{
  "arch": "xception",
  "model": "image classifier",
  "dataset": "made-up road signs on poles",
  "train_examples": 122500,
  "image_size": 24,
  "crop_scale_min": 1,
  "horizontal_flip": false,
  "targets": ["face"],
  "num_classes": 12,
  "norm": "batchnorm",
  "hidden_act": "gelu",
  "padding_mode": "replicate",
  "depths": [4, 4, 4],
  "kernel_size": 3,
  "stem": "single",
  "widths": [160, 320, 640],
  "loss": "cross_entropy",
  "init": "torch_default",
  "residual_init": "none",
  "optimizer": "adamw",
  "learning_rate": 0.0041,
  "beta1": 0.9,
  "beta2": 0.99,
  "eps": 1e-08,
  "max_grad_norm": 1.0,
  "max_steps": 29900,
  "batch_size": 128,
  "epochs": 31.2,
  "lr_schedule": "step",
  "warmup_steps": 890,
  "weight_decay": 0.01
}
Rows from block 7 of a small image classifier, named by matrix and row number. Rows with one number belong to one channel. Each number is 50 + 15 x the weight over its row's rms, rounded and kept within 0 to 99. All counts start at 0.
After each channel's rows are labels from the 100 images, of 14976, where the channel reaches its highest value: "top examples" is what is common among them. Only what is clearly more common there than usual is listed. The data: made-up road signs on poles. In brackets: how many of the 100.
# convs1: first pointwise conv (model.blocks.7.convs.1.weight, 320x320x1x1), inputs 0-39
# convs3: second pointwise conv (model.blocks.7.convs.3.weight, 320x320x1x1, transposed), outputs 0-39

convs1.74:46 53 69 21 55 58 65 36 62 41 43 55 53 57 66 69 41 70 53 49 68 56 85 68 39 43 48 65 66 77 68 65 53 31 50 62 42 35 40 39
convs3.74:42 71 71 51 23 70 43 68 32 52 36 66 52 45 32 30 42 53 68 59 34 47 68 60 23 44 63 44 77 62 40 41 43 55 50 39 44 60 56 70
top examples: red face (100)

convs1.149:60 38 48 52 48 64 51 69 34 57 28 61 44 58 42 79 52 54 46 35 48 76 72 24 58 35 55 39 61 37 53 64 29 90 33 66 58 59 67 43
convs3.149:55 53 42 26 34 49 43 52 44 61 49 38 68 53 17 59 40 62 54 44 47 86 56 75 46 45 25 38 38 42 49 31 68 17 61 51 32 60 86 59
top examples: white face (57); brown face (29)

convs1.316:63 54 50 95 52 30 21 63 29 52 29 49 51 63 49 49 61 39 48 64 73 48 37 70 36 38 52 35 36 68 39 61 60 64 36 31 57 46 26 56
convs3.316:59 52 41 68 51 34 59 51 55 61 49 62 41 42 78 84 53 45 61 42 50 84 31 16 64 77 47 37 50 51 50 56 74 01 49 40 43 34 78 62
top examples: red face (100)

convs1.12:43 32 53 08 40 42 62 20 68 59 48 22 54 33 60 29 32 48 23 27 61 21 66 47 22 25 33 62 60 70 43 59 54 28 65 67 51 14 39 42
convs3.12:59 52 28 50 72 26 25 33 79 55 53 55 60 55 29 62 44 60 27 20 57 51 53 44 66 39 29 54 28 32 56 44 68 48 54 63 59 43 64 44
top examples: red face (100)

convs1.73:55 58 36 84 46 58 18 81 73 68 73 35 59 61 56 66 51 89 45 66 47 50 65 45 42 66 63 37 21 39 08 66 64 91 24 40 48 62 52 40
convs3.73:54 66 46 31 62 46 31 61 47 58 53 47 51 54 24 46 57 79 64 54 55 20 55 59 64 50 35 36 46 44 34 18 22 58 21 54 49 91 30 52
top examples: red face (100)

convs1.312:63 35 47 51 47 61 57 70 41 53 18 54 34 31 38 77 48 61 53 39 56 70 63 18 31 53 64 51 53 28 54 70 15 49 45 46 33 49 64 45
convs3.312:46 41 56 70 54 65 37 55 62 35 43 48 47 36 81 49 61 47 56 52 42 26 51 31 54 65 69 59 60 79 43 72 25 84 33 64 73 40 21 59
top examples: brown face (58); white face (38)

convs1.64:59 30 50 58 60 73 45 44 31 48 10 89 19 49 45 81 21 45 50 52 46 72 58 25 41 46 54 46 52 60 53 56 05 57 52 77 22 60 36 46
convs3.64:54 56 55 52 63 69 52 54 20 30 37 50 35 47 50 20 44 30 70 39 57 20 49 29 86 61 72 66 67 44 61 48 54 70 50 59 49 36 65 44
top examples: white face (96); triangle sign (44)

convs1.293:57 44 49 43 37 69 43 62 40 53 36 58 10 49 39 75 57 68 84 59 73 58 63 32 33 73 67 66 63 33 72 55 53 52 64 40 27 62 65 49
convs3.293:32 63 57 78 38 57 48 51 62 32 61 55 82 26 32 57 60 46 47 51 44 58 44 37 51 88 40 58 69 61 44 43 45 65 46 55 54 54 57 62
top examples: brown face (51); white face (27)

convs1.163:38 43 68 26 38 75 73 23 61 45 36 49 67 38 59 60 25 45 67 54 59 58 53 57 56 30 47 48 64 72 62 61 48 36 54 60 31 37 41 58
convs3.163:32 65 63 51 26 52 29 61 36 50 36 76 42 37 40 29 64 65 60 67 36 54 64 55 17 34 53 41 62 64 36 32 34 55 37 35 25 68 52 75
top examples: red face (100)

convs1.141:50 68 64 33 64 46 66 74 34 61 52 41 46 53 59 45 51 66 41 58 66 36 85 57 40 06 48 53 49 79 64 76 59 81 55 54 51 28 41 74
convs3.141:60 26 33 42 71 25 60 48 73 37 63 33 48 54 57 76 45 36 22 30 54 40 29 38 61 54 58 46 43 41 51 58 43 42 40 61 48 44 42 38
top examples: red face (100)

convs1.55:61 66 60 75 42 35 30 60 41 29 30 38 44 71 53 88 63 30 61 57 41 48 65 67 46 47 33 40 38 41 50 31 48 53 42 52 54 62 16 47
convs3.55:65 62 54 70 47 32 58 55 53 46 48 43 64 47 40 37 35 32 26 29 66 93 21 54 72 53 52 43 65 50 62 76 61 34 62 49 63 28 37 73
top examples: red face (100)

convs1.168:72 42 45 24 62 71 66 59 40 57 64 83 46 61 46 61 56 51 42 36 44 66 52 21 69 55 45 36 52 70 53 41 12 28 35 51 60 73 28 39
convs3.168:38 51 62 40 58 45 50 43 64 54 60 78 33 46 81 76 38 45 40 80 61 87 25 56 75 77 51 41 57 62 40 56 53 31 37 60 30 21 29 59
top examples: red face (100)

convs1.42:50 47 50 99 57 41 29 38 57 55 59 27 44 49 60 26 65 43 39 68 39 50 54 66 49 45 62 76 48 41 42 53 77 29 54 66 75 33 74 44
convs3.42:57 32 52 49 60 42 50 17 51 63 70 63 55 47 65 53 51 41 58 66 55 43 31 52 52 31 64 47 24 34 72 46 47 40 34 55 53 17 12 55
top examples: red face (100)

convs1.75:56 69 39 26 68 78 62 57 60 57 57 54 48 24 70 69 59 83 48 55 59 44 61 77 48 35 57 50 47 80 44 71 49 50 33 39 64 42 48 58
convs3.75:51 36 27 36 74 36 38 37 59 40 80 30 53 62 59 62 36 36 26 29 48 48 38 42 73 52 38 52 42 41 52 54 60 45 66 53 48 62 48 28
top examples: red face (100)

convs1.205:47 70 45 26 43 50 56 57 48 68 48 55 36 26 62 45 53 70 47 48 58 52 57 67 47 12 37 65 51 69 68 75 51 45 66 64 46 42 46 48
convs3.205:44 67 60 55 33 66 28 58 38 63 34 80 39 44 45 43 69 67 75 59 44 50 89 60 43 26 57 34 56 49 46 42 37 54 34 35 45 51 54 82
top examples: red face (100)

convs1.154:47 47 50 22 44 72 70 33 63 55 64 48 42 46 62 48 36 48 36 48 76 61 47 39 48 29 60 27 39 91 53 45 34 18 53 68 49 36 24 47
convs3.154:44 31 42 47 73 37 33 63 56 44 61 18 48 68 74 63 50 55 37 50 45 48 27 43 79 66 33 62 37 62 50 55 49 37 55 51 79 41 33 40
top examples: red face (100)

convs1.69:49 40 55 86 55 44 09 82 46 47 59 59 66 58 43 42 52 43 33 59 46 33 38 31 53 48 54 69 59 48 38 36 65 38 66 51 55 45 47 53
convs3.69:62 49 59 36 53 46 66 32 37 43 47 53 72 61 55 26 47 69 56 46 50 57 74 54 30 31 60 45 64 29 57 11 46 57 71 57 48 45 51 27
top examples: red face (100)

convs1.206:57 73 47 99 77 51 21 50 56 61 67 66 46 45 26 17 41 57 51 39 41 37 47 47 59 32 71 32 52 49 45 39 40 52 49 68 59 40 60 53
convs3.206:38 37 48 24 42 36 71 19 33 63 55 43 52 55 36 47 51 31 32 49 43 53 27 34 52 37 48 33 52 22 59 64 24 63 33 47 46 28 36 60
top examples: red face (100)

convs1.305:55 68 34 97 57 17 16 62 32 43 51 57 60 39 45 64 35 55 42 37 61 30 26 28 45 38 45 51 47 30 45 36 52 59 46 56 44 24 49 81
convs3.305:52 26 40 31 48 66 46 58 52 43 46 32 70 42 56 47 56 53 36 48 45 26 61 51 40 67 60 30 57 58 50 57 72 50 57 47 60 51 89 43
top examples: red face (100)

convs1.192:38 43 32 01 40 74 66 42 81 45 39 27 50 31 61 31 33 61 36 36 49 40 52 47 35 17 44 55 80 62 43 43 40 38 60 50 68 36 51 53
convs3.192:57 55 77 63 31 61 55 67 30 45 33 66 49 44 54 53 61 55 78 74 37 49 50 52 34 35 61 34 69 53 33 48 23 59 31 48 41 50 55 78
top examples: red face (100)